Weights of a small image embedding model: patch size [8, 8].
Rows from expert 6 of block 3, named by matrix and row number. Rows with one number belong to one neuron. Each number is 128 + 32 x the weight over its row's rms, rounded and kept within 0 to 255. All counts start at 0. Numbers have three digits each. After the name is the row's rms in percent of the matrix's.
# gate: expert gate (model.blocks.3.mlp.gate, 8x384x384), inputs 0-127
# up: expert up (model.blocks.3.mlp.up, 8x384x384), inputs 0-127
# down: expert down (model.blocks.3.mlp.down, 8x384x384, transposed), outputs 0-127
gate.236 012:144159130150166099112087085142176146085126140142135141105114169074110146109134164064101129108114191136049142095131114134129086108131059109144152132142176178132160086137059080175129111132132098164123117116044080179181090141079083119139142129131087133152131129152179153116114175101107118180094121091135123114184128120161159111109128149135142095079096133115119028206123132131148100107140
up.236 013:077135172125132143135104140134180131155127153118112169127172147165118101090156076115133144141136107095129048152136110152159189142147135141135102128155108093105016137125174126127177210130104136150133133153121108086125126197088108070148104188097155106165169060102158098127092106107124111196178136125103240170121116078126157127215220122166135111165146099131132150087121143174179104153125
down.236 011:150164159092074107139231168089100140111131123093069159134100147158142117136130154137095129145109168150179145158095166122153127116100068122156173124060135168130141075079112131112131120113095099128128107132132175090140019093114104108082122114128106164153176128176159114142129065121163115201141144116102159108176154100120132127171152107131093122137139090148124140112143102123178146129032
gate.237 028:157125178145116104142118117132131109112078130137112161081169156107060150117167126087137103085119144152109131192059104092139156125124122122130174165117174115124124075173116070096074142090062174149185170082130156121080106128154093083116146143146111179170143082198146143085123076115156162111127207116119157163201164168204134172149145152099110161163145200100105143080137132036120110148100
up.237 028:135104129163146155135148117197127087152130113148159115113113126126144131145137132076153120166122160132127135120129138107097081138142142138115146111171121114123162122117132124144092113152100154098124115140143139103134177106119102071212089103114106123128177084124203144072113086140148119110144109155126132137150120162151073161082087142165102150202090172137059115167112095146158146140095
down.237 026:129110157131100114150124215058131132161108157177106059115143132092140121163110135127136078102106156158121091179071110137121098104117077151111160113178112072165143123116122145128170104116093123112101087186118101112163111070065113113092218149085095135140093167100130134140085148171180151151103133137129152086152114103111120194129123147141012097164127183147169184120122169083143093110171
gate.239 048:115182135105055106083121141065091087108159109118129099135131159083163133175109139096100088073171152094110196115095152132125125098134152156038099139161109116128137131083126131141091176096125152103129218109101084159102148186089109120124146101193093085149151184150160130103153052160118175158081212105161157132130104174168094141127129112152096105140174123129104162103158154114121075151178
up.239 048:124151132115084130101147153136051093079175097165139116131118137079143133151095145137112109095121173103141155093134175137162109088143173130066091134227088112166142121064107153147106141086138131100139248101080110141058161152092137095135116153185163108107132176174119130105163090182159171175107153086176162125059120149148123102078144078123123126171164095129138170082123172110134139161150
down.239 052:114103113119128085178109145128130137129155120131168135180159138135129166140212159120145171140094050174112064127099157117119174116118082099105125109049169150140122125115157151168093124109107164132129155123103120154134087122088169158116152139172195101114134125122157085147108137126155083141182092103093128081079143125178132161074136129077093142146131102119087094111153149128136101146145
gate.243 143:176173148106158104185144137146110178079095095083068091134170165164143077135162097111099068055125126153105103141081115143154117108161140127082144082083076121133118135103114154136114134113092136137178128135088134140106142120147097026142084163135130131122207133115103156181128071081106128083139141181147147158104119086148143097126127175092150091114157114105190150169088146190123092089166
up.243 149:112136116233140091128053146147133115173161117118172128098104136126081140148155157119135089131138119128115112189140124109118132047096154144155100210114120163159172138102139155075117138127184158095109134110160201096171089092141115131098140146134193171164106128108105138176057180122084124117117156063095145064100077113139170146193132147139121133137083080105159083111146087117103111137118
down.243 143:159119205138146198113125112112112146150100149135131145182138085118149103174137118132123110105169118134110124128087130124160187131147125158110161121094090115140065140138136180127131063139097143162141111179135133086166129156111112047147075103204064095129189105180105111119173132156134108116128101131147097081066122119111124102184139189161141145167097089097080166149107087085131144122104
gate.244 195:123089200112125174136161182088149162132114150209213097060115143109075140157137094149086186138147125081121136164101174102135131146115116098137113118146166080104122071142126165108094106139055125154154153102154107134167114145148177092171064114076143152172185116065124155119131185164120132163143132140119134122132113140186072129131142083155133139152090112138156103122175091137072094155103
up.244 205:138145058148101101104091080147087118106145087070024169168110122176165135093101160099152085127090134181137121088124066133117118098133116152114153110107113155169153160139150102123167137101199124117138132154123148112113163104126117177081168141193085124106107122174136092169099085119174079080106126113120117115136160079094174125154112146079131097099179160133121161122087178118190174124175
down.244 186:144131072138043092211118118151163085151158123141082101110148139052155099095148154129127080157105096180120135146147118134152054107151078102085140149118085217169143129164174121145113130152136112169134172148088127101155113142110112095095161166103143070162112138158144145105186131168064132154155108115085144090155082122074127171094131141153143151139140174124142137111130177145092107154192
gate.245 007:108130074163135101149068168112112130135151206088117134096121168113173096089176210110171117103131135160109106166171140139090169185120131132122122071123120149212079138081153194099201142154150096139155134085096113073092117124155162103077122131053079114170122122119100090159145106146107059152170133127120123090154135136111132133098156143117153185122121135107129131127054072111130191130113
up.245 008:104174149154118146107125133136107146138155060097107158157035195185083127151128079133093189142095165122114155099114096102164131043153144183144126151140116174057151169127097142113118093079140146128148107118109095119095109115110173166150153096114074146082123112092141128158171085140125135051119148092117174115117130189132178132214129075171072115150139180079110106096134165188103090085143
down.245 007:130102119106124114057149144174110156038117104199133072092144110048138149140131156106080164089143095138123128086113133120187139096123141104115193074105099156161090105123124106158112138151111121112128121105177138125135132070163132136103158100108131152109134160138194094107139088106092072184176125127164166095133130178139093099114091054060117122114126106211104120205134108126141136183101
gate.246 012:143138121144134098140145084139171166152035131133134194119102102112149119152143111170131119171113120158155073117149141159114118148106138144161164137076127135148173167148138139077091130117102129122154141112098099108088135175165103109122129212119160138135155152111119151099106138151084156088116163147142037106176104133131116101142177073127131124166119142146173181141129114133082112109109
up.246 011:103109129107143138067060182136165122101114156125084061115178116107152115076028148107118158105146154146066119173117083104132146106133102130084066118190152116119112118111081125169130118117070109103141082139157123166157128098118140175108105086141172107133105090108200088164151119092119097116162115112112174157138109123136111133145053142166144107153138153093068102152159211150171134160151
down.246 011:055111161091082080143070106156123169111091182157118152115130142141129094121112078121128117133112171185148100135200112118075149173098109150132068113129154137166158097160133132102154174101076094144154103150114144145105118112072157132129123114097157116135143121139089094136072120144116175143138123150138101125144124154205137117160094103156109129140103160131128095073117105091154104105218
gate.247 138:160140130188118099115108159152062110095118110194110068118088099108179106100167108052153063125121154137128184147148134135110117161084129180129090126159107150122100174118110137148172201099140123188069125116091167097111078139123090110106103092088141136124161110141117124089096204083103161162151122080125116142154096144111134156085100110128118124098163091150170102130163103133113117127150
up.247 134:121143144110149156158151147150114110114154102156160088118148157117117111106163121114148082118124180111146145115142148127079165175125146179174135190125115115139141161179133136076168158110148110094100112141162101085095135110077103095128116085167146105112092100131176086151075170122084143180144119118176148164197104176118167176104156169107124124189135163146164153114137119154094141105148
down.247 127:104123144106136157125100069148153140064091195146176109106094126124136109073174133144126147136113108113121131064136160133135201059175108151159107144177153083049055073122126153131137070134123094152154160154140140131124133142107120159121183117164198190170097181099127103115143083123156140125133128123133159143138186099152170097067115166136119118154150176115166154124143172099088145121115
gate.248 150:129177128150126119118062162138120139141126126076183139053151103142096129115079118114138155133214133112112151099123141142129123095175162135192074100129082240105149072107136145133135136117118121133120140192143155167154096116099104142122098061163148161123164142109146080156119181087160162177141149126024156147080134102142162135146149112164136105145173075157099126136153134116167156117170
up.248 159:150116190127099154121128179152122117099137147059132153077157099113066150085092121094138177110179091155138121127102127121106083089135098116163075051136108227118152095077132139157143082135143150186095112141140142151167124122107099205111102119153128119131109115107155085138119157097171119133146161128107173130076144085130156130141099094117121087150225123140126117115164108137149114131186
down.248 163:130157152146176139143140147139179122118135121128202158101115149095170095108030130128138175148117126152142138091178096192158176131212086161145153133137153090119095146126126160148094185120148081111140115133155127102084107128151162152167118055122089120141085109115115075143145181107144108060143121133099100116197102096119094115100177129178132163164159110086146054128091205179103079101128
gate.249 018:140100082149094115083153169089172108153137137175127156133213116093135142127126090111102118153132135088074188145095116175157140134209130114137131101140128146169140201172137134137117146132087107126070112103154170079135100137174087147079059141073176145157139171125139204099080135128153179131109104147125129101161137086125091220108115155155130093071114147177119140118187092134118129128103
up.249 017:067135210209192055156160082083173132146144172113166145104189164090147127115137122110092137101108105114131080116170117110109112147124149131174092157117163104109181157175122073178107141113124111094076101142173142098081109167129080131074126157090109185119118106109069117084161147095188134105113159082161063143150132177141132117128113184105164161090154136119153136113167134121113087086091
down.249 016:133167194151110131133127103159083107104122103105145117067116169130221202159171105145104081100091126101182142113141132074082174160029108094191117145211148110049225112144069147134107106131134118195188126101138152152142144114101093103110157147159128133198126160125100077119157119144146153125090088125088072098116110136127094124099103146202173151151194110088140119148097179093145120123135
gate.250 024:110119114050144132117152100113091112163136121057101140113114095104145136135100091153123105137121138118160113155161150165127111127097097191095148140121143172172149141111171098143128158101132118078211071149116100123137099117094117089061094106133155145078190119150108140118181158133164133115177129151106184176066146105161204084162150185114123121089187220123117211130152166172135148183115
up.250 020:117132167082127105085166131130116103200162146083133136158122081054067160099106108187133163125142113142169108172142159204095148083124113152101183117049192134181101160160163156128131122123085085092189099154148109167138121114148103061126093130137133100062152104129096164110160157120147111056096125156119127105052177125141213131068093156108161127175118150133133130126099202186152203174088
down.250 019:111151126155123110219088129089144131145123104154149141075112098104106108123088155166131157154155118073049142113122179161113090135098085145145051187110126102158126125111097071162175117171132156100095149168073112093186145145099108182134163224114127092109136118077126106158163093099185091156143115154111149093142168139052103093129176125148126149161147091124154081070128150122176101137185
gate.251 141:131099104090191083103135090117088151110130153116184141159069116097130152116077147161161108124124155135117141140133130127137149142126115133112200183071159068129168131050085051066135133140175152086101062139087112139132112078115075171093161076099153162143158133153087135126118130131131101112110162092140059156166166169149143129092151119044127103110130179160133174113134159076128095134120
up.251 138:113112185114160106129103155116173195148107121132090130178156104121170180139155122144157121137164120176129141116038156104130154105153115156156162159121111093140091097096128156113148101105184127143159121142135124131164090120148133078197231134069100121111124118100150153114153102089088077105050071132083072128118122133071093107169138139115137144108144213155129152130090094143099185156111
down.251 139:122093113126126069088119098110161099174160196119177126130135185117125097081105223102064098136072148125128163127111080169151133135109151127127110121123159135128132130176093147141094136123150151115123091108093099070081176146173089187089203139083062111105121168097124144123131071108165088125161150169155132153131169175147101101093075187130106141123101190165063172116146110176163112122111
gate.252 015:102123168136196119106139136144108118162133187129170131141127148098152126055134146109150112099187101106110113188127116106102110134124154074109096144159148062180168123113082062156151136196111145111138080142180146102127157118173112101080122128054129128085094097143118107101087147157143141130152148050133179172159133106111124162146114115118150149122124132100116070155091071188130202125095
up.252 016:161080137168161119077125136179132140100154142161123090122108118079171120054124173100140103127196109145136147194115106091087127139108155128107101167139138110189143148111092090146134135186087157151165084133139193120124134131120076093040112115116114138057107052108124084086092152104144124111152126074103129140148134163083093186117142112118094115176164096078108080170117082153180160136085
down.252 014:169153138118109138119153120103145106102096130119109160158150188124104120180081096183175175104115130187132115125134106163159086187131137137116171097088092157098110086117168192137126164185153139072089160144142114076131135171112061147118121139142115158080092167141160114132079141116094109089131111148156063146140126112142123147124134089134120136105117124088123168048136130105183205142134
gate.254 013:167112111116160095107113132154105185116135098065150135092171113078076187104123143112128059154172093122123178136123071072140158136116128186192109137185155132065157120179144132211067130170147142131171151125159126107169130155139129105158148041196131132125121124105168095117170117140137087124106134108137056135066176148120169124139101142088125189097129125136109148110159174162161149105140
up.254 013:090131131120159103134116109116097098136126088095119080123134143184108141135122107109177103138136113170141097123176134115171121154101158128126097153106169071074121061126166163115055117160120177091110129180144095128194161119181123178127112136083090165139091129111111101144128128076139117155148087139163112113144148133138165096126119099152189149167172145082144051150186180142089094099149
down.254 012:056119092133122069125150134145094103102106096112137132181154136140121075152106148098135127108115164169090092141112152141148145164161101120114158070098124095165125150143115086121193191113139105092073140156139155130133129173149126102126123132076142141163116156099083101154110120156126078140145189116154114090157074162105079134108172146089043115175123142139184118111127153096097134175122
gate.256 098:148138140126137150068128167101144132130092118114138131087111148204120123084135119089184105087118148092181169155124084127113156174174116109155148138106204118124098082141146117126154141102149115116123134080145129183139161149156100101091117097146088150102138138154133131117141159139123062138173072132203098111078116118095235138110082090148137162109116147152145038151106070067104155127102
up.256 101:150130139103108132092141127129186112119109134095120130065124139153072098066198104091154117112120135096175161151109120152106135154154121136111144130084182119126129111116133115123111178122136129163063204126145105164145149116111098080099085088132133146115140107208108190160137167148110128140153082135170116120126095113102225147133093143164211154084082102165110049087094062108110167133100
down.256 097:122109131116135120103149164075098147096090112148127088110173138080079071179130140156139084176087169153079100128129135112123100076147139102134130092107150155040174128142106185159098147107130059132161141140167086106164121104059065149093086100100085120145135101094160134118121167149073115176082107149217156099152193177096124181132145097107133132162115081136114121095152109138178110102112
gate.257 021:152128168147113101123135099114140201085150195128122113159117076089111101135094119163147053131120133095117137191194170165155091096131120164116121102129075155180145159169142112154082115224103191148115102150122148104098086108137152153124159128175053169131067149097144135130142146133171128084112114100076101124094088158098175108163192184155157137149112107081091157127103091156111088124130
up.257 023:077135134174167136166087123123127172085102191132106126121100100109127058160113127128060118108135135096124134102137108163087090145107133150049156159097092181152092091158103112099179139147172112131090126140125117134114144125150113120085203164118106160171138109150225127122128105154118100118130121142088108167108078184147126120195146173146138086158069087106123118152176135169112010087130
down.257 021:104135143132153138190090133163157138183129102151119167097133112108145180187111118199099102175119113116109107095130047096114123113176118150172121144188132136120129170215167146145106086103156100146162143127165088149093117107105091090108156153148067063155117104123134166175156164141153112058068131104138132108127144109122097130144106146068105163102121163146166133072198138125073130145121
gate.258 067:118143117146176142143170165106105118158170180114147123141109158169148116143130118113185115124161089122143148096187168162175100125166147113135084136119039072165182130127120094122086126118100137090096133094161155152110139105156103104160079095133144102124141137085116157196192147132126152104115154156125174153090144150240142145131076138201093078151129169145135148102153076182107127104189
up.258 063:142161110105177158149028096103126063120094113131135121078104119141125138150082143127113114131080151113126112160046094127116118103110089148139130157143143129075109103110191132144116166177167108177086135136120100137122211197096195159101191124139096133143134102140133119094060089121095084108158095111096089161153082166099085110084188171070181167100184069056152062147112135125103095204099
down.258 054:139113126089114140189179232195149110162141137111106102135169097110131107122121098146144112145117165078114179086086058103089156083155121111110111142109102121121162147115127107157051141133149132176109150146102143118130155129105127158174146175182144151087111119062098156099182083088129118086145050176074154172085125143121137072115093159123132184121053116150150104098171094114081114103150